python train.py --encoder_arch="vit" --dataset="gratings and oriented noise at many angles and scales" --train_examples=395000 --encoder_activation="gelu" --encoder_bias="all" --encoder_inner_norm=false --encoder_width=128 --decoder_layers=4 --lr=0.0019 --eps=1e-10 --batch_size=128 --epochs=6.1 --warmup_steps=940
Rows from block 2 of the encoder, named by matrix and row number. Rows with one number belong to one neuron. Each number is 128 + 32 x the weight over its row's rms, rounded and kept within 0 to 255. All counts start at 0. Numbers have three digits each. After the name is the row's rms in percent of the matrix's.
# fc1: MLP up (encoder.blocks.2.mlp.fc1.weight, 512x128), inputs 0-63
# fc2: MLP down (encoder.blocks.2.mlp.fc2.weight, 128x512, transposed), outputs 0-63
fc1.231 091:111041112105162164103102135184128133141114100143151189093121083159156125169181146058191132165136118122114073142085150188124148165125121125137127097139120094120101105085115158141172167100101173
fc2.231 083:173114121105062115206127079118121154182155132102096156139088129115093086121145134110104118114119094094116111132078112129135090117141086143094109111120159053126163129100136199167172078224107088
fc1.232 110:136111100060117115105151188116103140142117133113158143146122088157063128140165191092171089140109137117120093102093111176101134159104135123138147084128112083121076111074068113080139161192066087
fc2.232 120:128080147161172123099111065079107181172105099153182126149120121066128130118123139130136094180128114131160136129110132148149138119091172114090116247100120126160218166113159163120122097139122154
fc1.233 105:071112148125125104111077142155108114120107174167087103129107129110077160145124131073100112113150133114107114140076101136084136132184197126094145124069112083101170097125117079140160146214066128
fc2.233 097:123155145135122119141205163140139144123129140153156142093133134143103020152130126136139133160132099125130110117112141112131150135136162181122150081109119121125190162175183071112215133062116144
fc1.234 095:145200130130158105093139085071136122113071104163146048130163107140185101138126150131086124180191121080166130158109138165096109080123148166147165152115141167141100128158122118118161116171130136
fc2.234 093:141081187094123102121133133150147109164127107101028135125173137064086108138116143193126148105113139130131106147160133162104127140126063098116126072139156096090127080090140121093147062164128075
fc1.235 096:194101141118119125096095083048128099165099149146108154115157125064178153110124193068137136101140124113052085106099111152115090156190148151122149133137144046130120095132114154132145144151067080
fc2.235 098:107157182137158117156193126121127170098117126143117184134162128159030179138130167165121073122114136142213093131072109107117097119150168179116159184124135123136183193150168137124129139160118106
fc1.236 099:117168178067145115071125168071078121112109127085122146172145120118139152081114171101126070130166140169113133139052128126119090125169146141148157145071110105140107157136117107113141172075148111
fc2.236 113:092077129139105136121130191151119090126127112138147207122106135125100107116118101182139181092139109123102095141098113116088172119166033151125131125072156167110160096071092060082104081130131156
fc1.237 113:223087149113161151088086134115152126130117140103140090140166138142142082097124144057126112167125112135122139099109108144103112103155139080088118143147121128096156014072100097140139199136121102
fc2.237 115:164190106139143142118132116116150211078146125160165189138156129213119146116150096162146078027126122143133145122119149127131198128164170168088136186118048108143123152107103158063116158070136139
fc1.238 103:179146079141129140122070131118134104079146045181123153115110120121131120058108174132125090164110103088146166151114115149105179121095154150072169121195145142089154101133173119109175143141127139
fc2.238 097:156161100092104112107130138104136108163153142049156211131100122082160100130134118110117099177108154148151134116115153117109105133128123148166116133149135083164057095151066071129135125154134128
fc1.239 107:154110148103108147069129130070115158199077107161078131157175147039084119139149162189119085125122108138128089142137148174129156104138074122155145088156054112116128182132071092056157169173128155
fc2.239 130:114085134111109106129068164107133132170084151093189130124147129116136077111117171167113128192118143162162116133121103134174140117132149181116122083130124170123139202173091136178194144056142091
fc1.240 089:165125161099186135107078179133131110075169135118115078148184145169162162124129119071118142187140090132137096109106128127193138140143163066163145201164152153115107097184138126126139098029138125
fc2.240 090:152151133108069105125171115114122126204169102123160132136099120054122137178147144133143041149136151150104122146109116106143147110149136179151142114132093108148167164109042163129086151091085130
fc1.241 087:103086161096067075108084147111062112138135211152098141133140107091107117161093075137156129135108170151116142135082125150071149107159067124142112182124111145090146132109080141137093116116089102
fc2.241 081:084164113081156115113155141163108148118111130082163092118132133131125153144068129147144133140128134115115146119027144117135113143130137035099121105093034043134134112124112087115189107192143114
fc1.242 107:066130175108096144120085100113082112097109155172136059145115162186068217155124111086098135116137134107118126153106128141094170107136130159062142116092107090140168138138152064131190202153106112
fc2.242 097:107148096110144140117193147166113113171115122116131126126159145131123016133116125136129148091126094146110153108119122141121125125152081102056147170140106144148113168151187096088228129009093146
fc1.243 096:164114130112144092092131121140076143084150123154104195149154106118150176138105154118122109142128156123131124150145159214119141094122104106168120106129112024116121118147062155156153142122136078
fc2.243 101:135147133139157175119154098119164116121101135115083114117120159135050116127152101158134123090115099115082095129082138140121136121181123110133124063165087136129166148085127203068125102181137219
fc1.244 101:115127145111133110059142095181113158084170137114101226144180116175137170165125153105089115093164117133185130142139124178102108100143176130154191198080135058112129114164148183085120123167122120
fc2.244 104:113059152105132156153205115066139138095099108100129195122099154116085113132136144104094161202120096123088109093161120112107188126160170132118097114238147130132110048067132098078082128203135126
fc1.245 092:151189140076111151097131119105130163109164135088158151136197104154128117149170128189123102108165091150125102145088145138135146155108152155148152099128122107107117161140135111062140189077107140
fc2.245 100:129112121154171099123109162090133056089103140121121116124078135085133125122069102056127165144118187116097136128170152133130132156124109135139130126124100148101153143127105049146103142110128127
fc1.246 108:099127114139154071112108085208123158096137146173171088125146125129123146115124156121120096098113166149124106137092114164078108109179188163092143146088175127129128078113107102142131134141096063
fc2.246 108:149148141094118151124161161126151140158138144197117122129149124175092023120169134208114200138142107111122138139081150122169095119105165099080127110072145125136134169147162164132255168092140115
fc1.247 108:185198116079152131094123073112091192078124108104164162186145164093123117129131161159139100162098121119133129106135113132135143145136125117124178130208166102108136221156075119099049141122130135
fc2.247 103:145173092155148153089140157115145077119138138148165108112174116152200021128195083094120139108165145107096158121105137128098137138111086079147131144099123091137106193124177127080136135085112136
fc1.248 086:121126092123153157102034131133062113087151177143087092131154153075135136131083130134112131094143101096122145173132179159084145082158168149193094153145054105116081113108139147144080172139109159
fc2.248 085:117093206112087143128134086081119160098090135126163113099142129195082185138103143107137124094110117099148153114171118107154143128103178194149132181096072128110145069099119169124045100191140106
fc1.249 089:133091126150176000109069212140143109120111087120170135116124100101148099113131145138163127127119186138113097105082100146113119159186114179126126118141182162140094092144136074140114121168092109
fc2.249 079:130127090183105038175202154182161205084100132100136173125160112086184115131155122121101095133123195127133122119124108130135112126121070125025128174087080114122132069150090082116128110128133143
fc1.250 088:104096174129120041117000134108110101148130176139172132125114144144150123101134127125138125076152167151114064084130098138149094166219166158166116121133186160108141096138152127142081125113091108
fc2.250 090:098043088149096097093162155142147190065196145044229111147205128084117171160132109146125149142117144134099132153136116123105146133094138126111088107107112129138194114118136184108096165065172134
fc1.251 108:144110102117127084108089092168135157117120095073171167152169145160165130122167173129111134151140135139145086123086120155119119097126184184128164126124180142163114133161121168132115089064135073
fc2.251 099:138079164100152135136105150161121152169071136169146111121062118168152131120115082171112167148116110122153144170077116125108144117102141094096091157059130163171066120117154103135164123157128099
fc1.252 108:107103129119097122098106163186112188174165149098109190153202140201089196139145124127129102150106105136208106132130097131106115150150067104140158204109094136120096183100168101060126137149131143
fc2.252 105:097141192124182114176164108064122077101152156123141168129084130024087143137135119034131142067109135139068114140098136110167150115154066128128142099166147144142207084082027173097129162145122053
fc1.253 089:173137136124157196107067156086142129152158122106134144149116115098128122121148157073119109136191095123118109128093167111192082145141160151162105110102119134107102178139096208140137109065156166
fc2.253 089:114170214070082127168164116092129140171062135120103089138157120153170137149113149102142149144142119126111146150237120139139053112137175147188134114136188118135199181110185117145111116095162100
fc1.254 090:097075125082131134104064226173075166097151154097106090126124123126106177154136140089170120166093107176178081146085116144094137168115159088096128127170057154033108141131111112139147158070094092
fc2.254 094:127154135175141152098133165151125112131048127211132108146100131083151121142118134193130056135117103105102140136155122159124096103124150069169162166167157093129140079109108145130202106180177158
fc1.255 098:139115121082141093058073145138127128122103112157082145157150121055082119114147183089140075167140112103109122113101129178121129121146069074141180115118116081132119127096051125090125142144098130
fc2.255 075:074129111130120131097060113134124073098142133139135122142093105124077194113135177084150108203115119091164125132138132116140159121133082079106101060077202138088142139161092165128070037163134149
fc1.256 090:133165197131092143102116128136141151160052112183165095127107109101138100123105149156082121079145059123134141155086136081127078146127089096105154140073050106129170175147103147122112133107191170
fc2.256 081:107100180066162178208145147099105136125096167162126093137073139109136143132121129134136117147104097184169155147220105166140125111166160190110119172143081117084083161108164102131130171212144044
fc1.257 090:143148115092149089079000160123088114112145160105158139181157129166170076106096149124125083116123163146105161121076084126057114094165168098108133105113121051151097113095142140136100103100137143
fc2.257 102:132151111156129146081067149141126138142154144160090139121084127071156127130185124150137142098108130086100099095086116123166140142108093091187181156058146177117080147155176096066100139148122178
fc1.258 091:132219091106088129092127108100144194079097156188142164135124129129122070138111123105117117109138104124057134134124151121124123140141159094071110112086158006126123164176109122116091136152135157
fc2.258 086:143136183126138139201122149157154111101149138085159084125091140181130147148159089185134135151138143153062139135168159106143167130119134148187147139228109181144055120130117062115114115082127107
fc1.259 100:126150133123133109126085180148132116124217070125128125115127124076113088102120125128134126155116131120115146140085108138143157127095184086087144134113178062176176121129102101103220172218107130
fc2.259 113:131147108132217156130144099110143158156133135173123169124060149181136155110110123161129147143130144107126126122123167141113184120121214162115084131141078137120121104183124085139235177142133102
fc1.260 108:191132151139120193116078170097084127137094104146063130134109114114130157110106182093138146118130063136122123136111128146170098132083199110129154078138047091060199146150177128160150141130105113
fc2.260 084:142177120105139141079150127098124084147130141151104138145117119091181150090117129142111171180114128145110131149133077102083113147173074102152110178101125070152063126204126072103221137150116140
fc1.261 103:107136126061089139098134123092103169109194133078098134163157200114089165130128159138117102146080079106164110137151122121169192137152072111148158175145122128137190190118069120089150109094138163
fc2.261 090:115174123194149080135140092152132107103135138112144156102135136144133143137171104182150163106140183145103152134127121107130117121144145069145117086137124105139103031139122164196103120122138091
fc1.262 108:138118104127122154101070077136108151111158106169114079130115162110161179195118156098096126136161100081120112162129176166139147080119153177147120127160141098139187171193142156153164123186137114
fc2.262 107:099203156096146168130203141134103140186100157142105213129169112153048013137097108130116097126111106141124162145113166137134135114125100110171135092109115156149107130137086125110108052102147127
fc1.263 102:167102120084160127055073128115129160120158100094097161113190135048103164139171162095124096157137100140115100100101109150143084147158087098150187155135125132123129107094091176064117144084123101
fc2.263 078:120062043167100128094078119154119126095135124143047111118182105114079199124134137064121073142115131102136134137159123144156140121154178087114135066068134127115087097126090140079154082185120134
fc1.264 093:145150151137152133115045141100136126094085052174147093100141144101150179096106163140081093116172117092133146181092200171145166051101135163161148064191158089134102137131095091147134135157137139
fc2.264 091:170137016153133155150169081069149177122196090113166125121160131147145026129159112129128094154157123140117162119092129111113107136131106190116132134086131188149174163186106109090116108132112168
fc1.265 096:070156135083107079137116114136116145043120104172155164171167123129137102132170129117148092112143135090115096121075137132061118140171082131119146108117150119177156145114040068136125136165140073
fc2.265 069:123180073166070139059139101146134093171139108134039076161106138138129113124131113099135147161121122124141116138150132141117137131112152108158125148171133146130022145114181209105153127083129155
fc1.266 068:138072072159127122091120119082165121172136105154138031112074119163132127144170098081083157143203148101124110130173146136135113108120162177190091107151130140160162094171113172121144055174121141
fc2.266 067:118151160124107118151125172152146156129147136145145187146166142128135183126136136200153170107102132162095107115083140133125126125182127081130161047060107141155137133153141105130144026139156131
fc1.267 087:121218101094147133087124123111100141151058165150131124186143070098154158144110179113137102084164108168073116144082137120132098185159159169136149169115139117109064151192113162142148127103129161
fc2.267 080:104094211125111113180154113058109141070129160113073175124118121116164189105134138166150105101109130094057114130201134136140122131115161096151127128107142168158176095080080149129170175196128037
fc1.268 110:097113112113115091112103118093120094157168122092136157126170207130145127095133096146123118096149168129113090133160120166180179143169099135138136107167151204082220126113150130048104106128079154
fc2.268 094:122092137116137150121190124102104111066124128117175123133085105060167112094114144112122147071128097130093126163148105157117135131118102111121121146134222143133056113102124144146141056179114127
fc1.269 097:206186070112134162079086111150122126137074101152115081158154081193169123074129146122075103131183123146155149137074149168128094062110160126110138153080131085128120111138146172130175121139132111
fc2.269 102:168129132137127159104134089093136117152123148106053150127093111066179068152114126116126117127119100144091076110159143111112102130182105141099139111161137075132115063081090118180177139122117137
fc1.270 094:148115097085140128111118098133144105131058102205112128122100082194141153127188130077152145155157160151124108113183137207158127136106099157161129140122134096075123115137110192132117123115081139
fc2.270 106:089179215153160126133147113105132119151235137050189156119156123114132078099135127172112100120124112123097128133128132122132118128134077112125123155148150153130186153090148072100083046170116107
fc1.271 101:136208133134106111113074102136111111068124099119144038133138155097140116117091121132093135165114139108107153121136090128146146116133122109125168240143212154194156133166114123083144083149137109
fc2.271 098:092114149110074145166146134153141102158183122022108178125161150105145111118138142189108070166154113132125131097147111161130166141154139110076155147213115092101194169163160051137143154176094082
fc1.272 086:162126082116133132091108079094141156130110123189162139127127117091168133127138127064146133144110135143066133150177167203138132144118143137157131142202166069083088125159099158123060124169114140
fc2.272 093:137135230140103105226165107092111156152145131135186124126136120151088123101129121211123092113110143171141090122104120121173129107143163179132131184118179114151180098143172122137064054126137082
fc1.273 117:095120130133161127105067127078091093136182197157111098123164136061142168114097113110117124064140127126055110127085122132115152137169195100146125116128158156095154116078073131111136117151051149
fc2.273 105:155098169131129112190208157142134148095065121148074141142129129159094133125111114101126114158133150128225099134127126124106160129153235174120118137161188159134122075170144144126103091162147038
fc1.274 095:159207131077123168107062156073132136157146122143100185134109107115143153099123123136107094113171043140138151146109144111176081138125138132149125173099123076140127186168124162078170128086184146
fc2.274 080:129142163103113132164156114151132131076059095158126119127068123179255118155162159148106087107136165116143141124143122137121088134171075082073159137191122141157087131078104129156107069136098133
fc1.275 104:085065093116144146096109181139156141182088141176121209108099101169128138178173149063148104161151114093064075136076142148118161162159136128133138120145114113105129120098114168112180126119095178
fc2.275 095:138128112118114127191146129134135128178143120076095128102120137080157094126141127123107105116123110102181113115154158130113098118127141098056138053100072122151118097103155174173143136163114025
fc1.276 102:092184157095128098068084133098104124135154124165097107188158113102098113115147156161116074067146142155120131097069100162083151129153132150106170141059160123156072209148039128069123156097124106
fc2.276 095:120137124158147085097131118184131119094122120114142115141152134144090144133108167179126127060114150136153126159132101146163128118129113171156130148109125118162084181182126060100148029001114103
fc1.277 094:154114158095128119066054134107129155098118084109114158132197110080076179122185174106130093149145121147129097093116103152124097144149102111174215150134124111141173146096080106075146202100091098
fc2.277 067:137099107144153127165086118142121131057071130114086087137225121131103193132130149085142135111120131143091111167083110143131138115153127053151101089092164148136182162171102160106146065131134161
fc1.278 109:181187180121142110099114114118103179179122099185150150158147123115163081163129159175122109138113091176093099128117137181165159147130185138076175146147150108087143182167115129097121122178102137
fc2.278 116:120059099145095123134169085065116119113080140125136135137180135090044119111146110098110068059114152115163145182114132106109101126111163152194130115172127138137133108024136130136184000146131139
fc1.279 104:131114125147123037118041139132126117087101144097142097123138113142118133105143159145156119056122171144104082074156065156087095162158178165155140094123142139112091133118172154133104132141076111
fc2.279 111:097014120166149158097121141186130156102132112105203146130136129079181111122134130107113189143150113124144145141155135148130157113116083152117102162134046121143149066125123123141111049090125113
fc1.280 095:131136125149161066127060084183107132125148076142185157113114106189147134099113157067158120114129166115114122132112109150124101107157185087151147136127212079179170116136061103138128177135133068
fc2.280 091:120122158138126097081167129162117141069131123146182069126104122137105076146111144255129146120121140115104150148093132104149104106094142133136113143086180162123098179195160109181184125054114146
fc1.281 108:206101117122161170106110122116164145173124106150103150156141135177140177119193172095095119149192116123140079105115108155155097144165140109123165111158124112104105179150123141081130106113119116
fc2.281 094:123178149174140142102119148143140077176142138134151123129123131078146129082110133196142102054123115110092129132082099146133158128143092073153140148095165156173173105132066140117134105211166144
fc1.282 098:148144083131150107109064115175114151052093110187143127150118094137109106132086166123152082146088138141148149150074102127020147123116112135084145102106134081098119086084109092165137170122121116
fc2.282 092:070111093153107139111160232140109142087045137159121149121084146096078082134110147172165116203115120151165127114184151129091183128143124153131134158139124148147115126180152096183255060077109122
fc1.283 087:171185164055123132102125127048112137082122117171110088144112072119137161097136134128157106129180137184135151150133173195132122091110108141179095192138126127112109132112076159147091150072132150
fc2.283 086:112138194138033126163137052086136124168152115107106081111172118138080099099136157170139135137124140115092116125166117092128115135113095106139150161100178068106107117127182144131102098227129105
fc1.284 102:121114089095061138098111122161080180073137140091156168130143181108120129140102167133177102149062091133142115115092090125141177174155135092102172146156134134106180124131165093119093150155058150
fc2.284 105:135209159155113095118130169105139132123138152081154110121128127119141125108186075161128099080123153150130181122109147094080086133098106080200146179068108126134126053106147110130100129147128170
fc1.285 102:122157193119103135104125121112113139082150110118113148159138184076125106106099123172098102119115119117148153122144079107117130111175107095129173147126161154178204138112124045088143187143139153
fc2.285 098:139122115125058122202141100162128134212162124095103156139075126179106067117140117098117170130126149096141119133140126102118122121145121112122154118153182046116096144137167103133147163194132059
fc1.286 103:130119126117087138088098087148087135166131186143058125156170156059118160149116095104090113123123094182139120120153107147086144111181102140151161150116113116094138108126097127096141163161080094
fc2.286 102:148107140148146106151215178125168108107122110110141206124087143034168110108138106126092090095140165157179136151181129116127172139172081150117137141159079143111148105142128156089074115131098160
fc1.287 100:089141246132117119076058202120124159095186143089094125142167160120127072116108159148083109145137108120144140137087105126131141123173135068138184099080118133157163131123121105095163183137102100
fc2.287 093:152097071157095154094078093068153069168096116201074142143062142163105155115171091134100190125135135102097113151101130106118108137129137103130137089110094132123039065147132172132141155179158156
fc1.288 098:139126167069137097102138129122090099133078148124084145195164116137136112087117103103078060128176182134109146104088143138079092063126083079143120127114113119135109114083159148106152173109144112
fc2.288 109:111165132169133167116142104132131118091090139091152092123092136090125142116138165173142206128124094123140050135143124137146178138120176193092143134093042170129151077178162124102155143130110150
fc1.289 100:150123093110164126069043139155163150129032110194140073138171113152133155108176172101117087156176142110126130112110115169120112118161143116127157120113125085090121125140094166099096108110121095
fc2.289 122:060120168163175127080092142107126151074142154093059140139061123149123163131126163145122147164133127086190125136089119118147107130146108105161104117146158130116141104142112072081145051145150203
fc1.290 119:137146128077135153086090134126125148129113115103129168209104145115091083091141167122108085198125116117139151109119085110145159138125147081115224114188138098111133184143159139060080136103125153
fc2.290 122:138144125112119106120159111189146078131133122227097175128100145111117135113182141152151093071127178135211122147135139145109088128146085121169120089084193120096081114099142083103157008107118128
fc1.291 069:117179095152125138105086142145086103125130101129189150149076137163128147081064135039125118086125173113107184123194163111139142085103159081145127134087139107157135084138109135130132105167133120
fc2.291 076:092098199049125082149131100122105137077116115040234085129160127109139106106100123209146121164130141110149167102194110144157147124106108150100149147177101092111131181187150131127147107109121141
fc1.292 101:131096213120123133047094101118109147174124129171162186134102139064101126152129143123113106129152102111147118137109124162117123126172094122128196118136130113127205111107096156063110159211106097
fc2.292 087:153127108125111133096058135084117113112147109120183107139162142191085167160139162053120133181132122139115111173117129140116094133112098099098096186131173130084158102157123227087031102166128131
fc1.293 095:200151161117172153055114092157134161105076103140165116162088087064107087165170145095130115155092131142112128110137138136119100094103141146070140160163136131139119100108120116119077158161162109
fc2.293 112:106130142120176099051124175123120081151148127108123113108150150146080121115089115080126167129124142120148128091127142110125170117131153140171129102042114240138181144123168146097059149146129128
fc1.294 105:173085148066123148087108100175144169145079090145119151145127090115090100177163155081163102191120123147182122131156147172145123123100066138105140145130113095089101096137180160123155147132152130
fc2.294 108:085069180121107138178182141050116078131110132191120148107146130104172109127148138126128091044118159143079130153125120140119145133139058124098130087111197186145124130089099113122107110161134107
fc1.295 089:081128176096112125085131115218103154156169129109152166171182185166102144130126110154092091147124103128234144123153125111122133107169115136130186187092106108151124136102114095085116199183149092
fc2.295 080:157057175108102137216143118056127155110107096155084176141042137000137182132158134083123130082137158111117140126176130137128144129125128173063153078205092135133176168118071115147134171153145090
fc1.296 093:162197188090088097099067145105093130126182096077121118136168123164184136119133149151128114138161154158066136104121121178145112095108200057186149127164110111148115155172117092081157150140116087
fc2.296 093:134082111115226134124124104128125162060167111176127089117097137086140127139128148149142122188126108080160094142106081146134113131147141118149127190142171137102168167068137092168176124104132189
fc1.297 095:189083105122155094084139120157122160105138119117124126144158156185207148112130185139133131144138150160114050130143134174142154112175172183150150124175150142151158149163161098157116128110090127
fc2.297 102:085119093065143155045092130141134173216155125123085122154107137163149155098128086143130096169129130109163176095137171130136166165141139073119109169121106108162081173045131127103183123137137187
fc1.298 098:146205180114139098067142136096137123162135141113063147181147105096115085123145138123101094091175126165147129115112120148085121111213144092113158126051142181144047132128063088089188179129134115
fc2.298 105:090147154116149122123118157141124080162149110054124213111144121122101134124103145152112185104123116134141122097138141151115128129149080134152144058123192166086117136117170043100126006093105176
fc1.299 112:141208150081128120116116087130150167156146087091102180163195146167176153079156130160093106145162122165126130131131109145182122109117135093114174085159161086106176183163155160118168118076147130
fc2.299 105:172175089136134156118105138193153108106180145074129108091068148146147145107130153150154128115116116100089101104070171147105153127140134131131086137109183193176133090087076169172038170174098123
fc1.300 099:160143120144086134075075177139126153132118129096072137173114147077074092124138155145088100132127106099174122139110096145083118109175136059106159134092081151150130144136100112063196149127127124
fc2.300 128:143135114118110137110110111090135153148122120195101229126066132164140111111155119125115255123122114140118117140090150138125129116134118111159142108201113082117091158114083137139179038186106174
fc1.301 098:095099135104126142090134174183134181132169150101158167124097171120151086184138155127158121131091116122148061101116089123138177169188134122143154144133121129118238138111126126117129177127061182
fc2.301 100:149123205119120095113135092106143155128120093092164118124189108100174123124116125246091147088121127167165187139141121129128116111115106081133137125106146135174184106118201096080177049158110114
fc1.302 073:128126081121165135102108170160136152095091132093165128127112095126179063152108143098175087157103164123155142127139156111049121125117114096155098171116077093149100087097145150147190151110140146
fc2.302 077:141102170057179152149148122108118182101112123149093106125084140097107169132180143078124166142154135107149152143133109137084088108128133138107133200137138152147080155073135134134188134113124151
fc1.303 096:135137105070122165092066174141098157090147155089141172127143154106157115143123161107165122204069095163114112131081095114135170176140121110080125135188108109107157086104166096130103132094103155
fc2.303 103:083138059206129120110142115123129161142139125158183097129064133065185086119141110178146077101130125140084113135058134107093153117129082113165152134090092138093161063088125177109117123175122184
fc1.304 114:121141126083084164107112158128127144154094178080078119131157163153096215175156115121116130162137101167092130100134077142107120142116084082093165162145110110072140126085126121066146097142074107
fc2.304 116:130169154132119132111167119121146094127131137126157158136094115111152056096124155092089153123115131094139140114110117125162085119162157123142120116148160129135170100181155110161200172123127133
fc1.305 110:176096083094068153097101158107137161142149128068118083184134169151130128170148134136106140182147094134133113104159087145173140182114114143147182115174121139076147212166130097034131137128128119
fc2.305 117:122090101101147124078137122126118134130124124121136095114107118063090150122092140099124115106110109127133124118167121140112161120125114104178157138025249050099096053079050085133123042140140121
fc1.306 089:179109105125141085044131109149133139173138126047128164138158134083054140074151163150099058145148135165134158097132100164057082125183096105127152177149152145110129154073122107081129078167098129
fc2.306 104:126100162110128159116120150129128106111172166157114106133121138232123201136116117170124225143135123166134145173066120139108125125125074093118130181093208167120110144234143143154118187079113116
fc1.307 120:220135113110154154124090112103131164102110080163151172160129139167116128107130109129109096152126119153126141129103130129091180099118054101073151170114178090097147091085125121116119167118109094
fc2.307 109:127109088173069133106203187153131085172093135094095121145148127017150127119138147102143161153136117099074101124150153125147116124126052106099159111169099164150154091155078153136136093159135131
fc1.308 098:075154145101127130117073148137084093077088149118100079119176151212085110107139136105149141144083130104162100130149119155110161111132111059169134127133103129115073144104114176123124112059107152
fc2.308 091:172142059115059138090175114136122143196178136055171161144181165042066155163116120101117082144119122133141127142105145113093148137142133131085148134120085118157138159095062144185105100100129087
fc1.309 121:154102143074170134112065162088129146176120133119159151141183177185110154163141088189100111178134101140082128135137126130142203109114041100072145201106140137090118177127075075082102114135111121
fc2.309 120:135065094135065121146203144112116087071105135095111112147142122006122167117150153090107157093122111112064095126101090130129096141117086133060152115170060157094171102167133188164062106148144129
fc1.310 112:103138187109117133120132095089117183085162143177141076146172166132034197164147156191099102089147107107096128141166130165139138110121126160128159095200089106105085208147087145072127093135137101
fc2.310 101:120194101086078110056134163137129127168088103137099102124120117170174037126115135094114096106124152120102119097122081118104109129173112069103087132067183133139111135138175159122172193082145153
fc1.311 080:088138114116153065102028173133142096127108179108116153137132095095118097132183152139171097105142136192132095063084058105059085201165129148110117139125111145134088102073173128139106134110143143
fc2.311 076:124069086130141096125150154176144192161092100170092155138097128081089149119172146080146086104118151145096076135117130125127019139124088114108141126134126150112166091104161214095108143106153134
fc1.312 093:119145107087165126109115147149048153122157179117144169138118085102140100163110138122202105167056103175114111139094141139079122155128134118181105200211105101105160138107123141150112176072102203
fc2.312 093:148074150154082145165156101108139085165099128095107122131066124139083159126115150141139088132148114135173107130150121146110054107117141088098145164138086033102097146073177157161129131187137066
fc1.313 112:128176157104099120103120103123165156117103117104047156181166148108123139097163162174113101156160151158165113136116111138059150114164134099144169068120118126124151192159137075118085145120125086
fc2.313 096:157117078092175111151115115179129130142109150097049134142071127153102153134129197128151163061152147128147124126083128101145138132150087167138132084147115096119125158213095225155087115118113128
fc1.314 099:117081093096166149093081117129112186132159139131147154129109159127060160163136208118164097139081078108153082141124085127111141167179146172112149099135100091113162170115135108116127156119085164
fc2.314 101:167173177148158095115121107108150122137089143178152067146158116125082098129182121175121103120152167111139165131090163084118131145147104091204162130116111116130099092163120152157202165175152141
fc1.315 095:085043138102118175106122135154117137141148151156137209091097117155163149202173143078184142170103125134107040142134166163180140197130120122153118129156108107107143122143116179132164172092061152
fc2.315 089:161082122116096122186135116149125120211151130038089185138120131117139105121161120152120170100133094118104092134097126120135127128163089115124124061114187075139159156116197176151145095202120098
fc1.316 115:125089124115196165102092115116091134097092158113094119133148175105138141204128128125093141090138086102107109164146176150136128081127101149122104162112078137138143164143193158148138136138141117
fc2.316 108:106130167119154156209191031141124169172157130175087207133197132157110156125104095130141141166131116153139124137115120145116103129147075123158147130209084140116145147165071114151194145120133110
fc1.317 104:152075156086109151063134110112071165178135118143099166142152150145122142134116149133134138145095083165159104137132127157146147119132138116111178114118107115046159149163121059090123169187104141
fc2.317 129:083131107095154134092120174081123136138074150138145103140117122111095082090149120129148039098110138126227143136182138119142143119129120133142111163112109131099077125010108162128159170110140162
fc1.318 090:110045168139074136114135118147121121105127164146174161112112209084124206123100155127113127145101134123134113132090090111135173142180100105145160113183125104148224092123129088123101130172072121
fc2.318 080:095110078118070100127134132177124106234146123131093128111076111080114039108093094169127092042126150117115128081127149114115124119115151105133097152099150123132131138102187111075163117172117130
fc1.319 111:103114187086135105087139156122140145122089098167158110117131136097065076104171180121164060121142113164120073119116109161112131161154099152094228095138127129092120098050127111095129207155091129
fc2.319 112:127107221166134100140155030064129129077180126207142125126202101153140148132082073105141190082141135124124146111029143121141103133131072091159141146123210110120127095174105144134096134140110121
fc1.320 102:141118154097181188109018132059117115135090158175130104155105149173108155139140114118099121115158069094107122134118159117125155090143079146129113120117099125121154203105116141145166173123145132
fc2.320 089:109122196120111139197207101102128125093093122142166085083156144122116103100117120088134211139125104159145163145058116116111125140134091152099121097194058166143140145122056151108080093071152116
fc1.321 093:127154141109161176095151131122166205155122146147140116102125148108146167211180146122163150127096045140144057133142134118142121201127108133122139169101120129122152168141119156110140146104102147
fc2.321 114:131084112143066020119109136163124159087113124132156183153109134128204125133063148145129103109123235101130250109104130119148135119097135137127124068137160099140139151166171146140136123112134132
fc1.322 095:073153160062183089069140159181124173118170171122110107157196133143122150177158111165117090169140146110184093113092101146119142159179123127149160172140131081109129175078161155066199105138119142
fc2.322 121:163102114208167151157104056073142186043096122179136121124115128159144156127096133088132165120128103124143138118094143113107077134150132139093127145173037133122161058164134101183143105118130098
fc1.323 091:109048178086177138101106104165113116131126146179140093106147085111171124149166120108178137125126161155118109130146154199153135171111132132164118090136112082078107136114086204110143172097069177
fc2.323 089:154103087121101118189099109154132078182201133041134179146088110171103121166144132131115090090107117100110101139066114127102081115174064059151094180141150059105175135100147146132162134209143157
fc1.324 111:101126162082117131125138102139092157099128151155144093169152167157059156156150117132108124103120125182117079099155091128135112145164130096056155124148128123089085206166095129089111156141113106
fc2.324 108:122128082158133140091077086078155194106095094162107101122115155134137159125157126179103116122130154119127170111100126115158110126123167192154094162077145076120178146192095138157168169099109191
fc1.325 097:154118073112200158103072135098129126105096157128087069164112154133079158127153126110115089056157090074117108137106174142121093107139129147101103201068080128117139132085173161142146147087160142
fc2.325 100:153116211146082147126134063064130118155124154128140096138117115153131165133141109078114170152134110123101134138201153151148070102134238154190134085177109171131154108069111136107112154168133074
fc1.326 091:121159113110158116108014180138106115054113077128183159117130126134076110082121191113139084168112102107173145163088130120103136145112106172080171120139151117141135127078162098128127148091132161
fc2.326 093:144173052150086117100121142068123099160139129141175167120162135103143125115131168155157031093118139171150116147124110115116082139129155148158126109169158118120059110111085112127100107118148102
fc1.327 105:146030073120158140069122145156130171127115163160065093112176145134098146138121160123121128118128073164139074112112089151112153151158180113082167149121086085100119104150155073128117199180069086
fc2.327 129:128164083101081138106079142126164162133059107143110116106140143163193115107155150146123160152138153146124178120052129116140123117138201134141140111225130112107125171161145184149131136115117172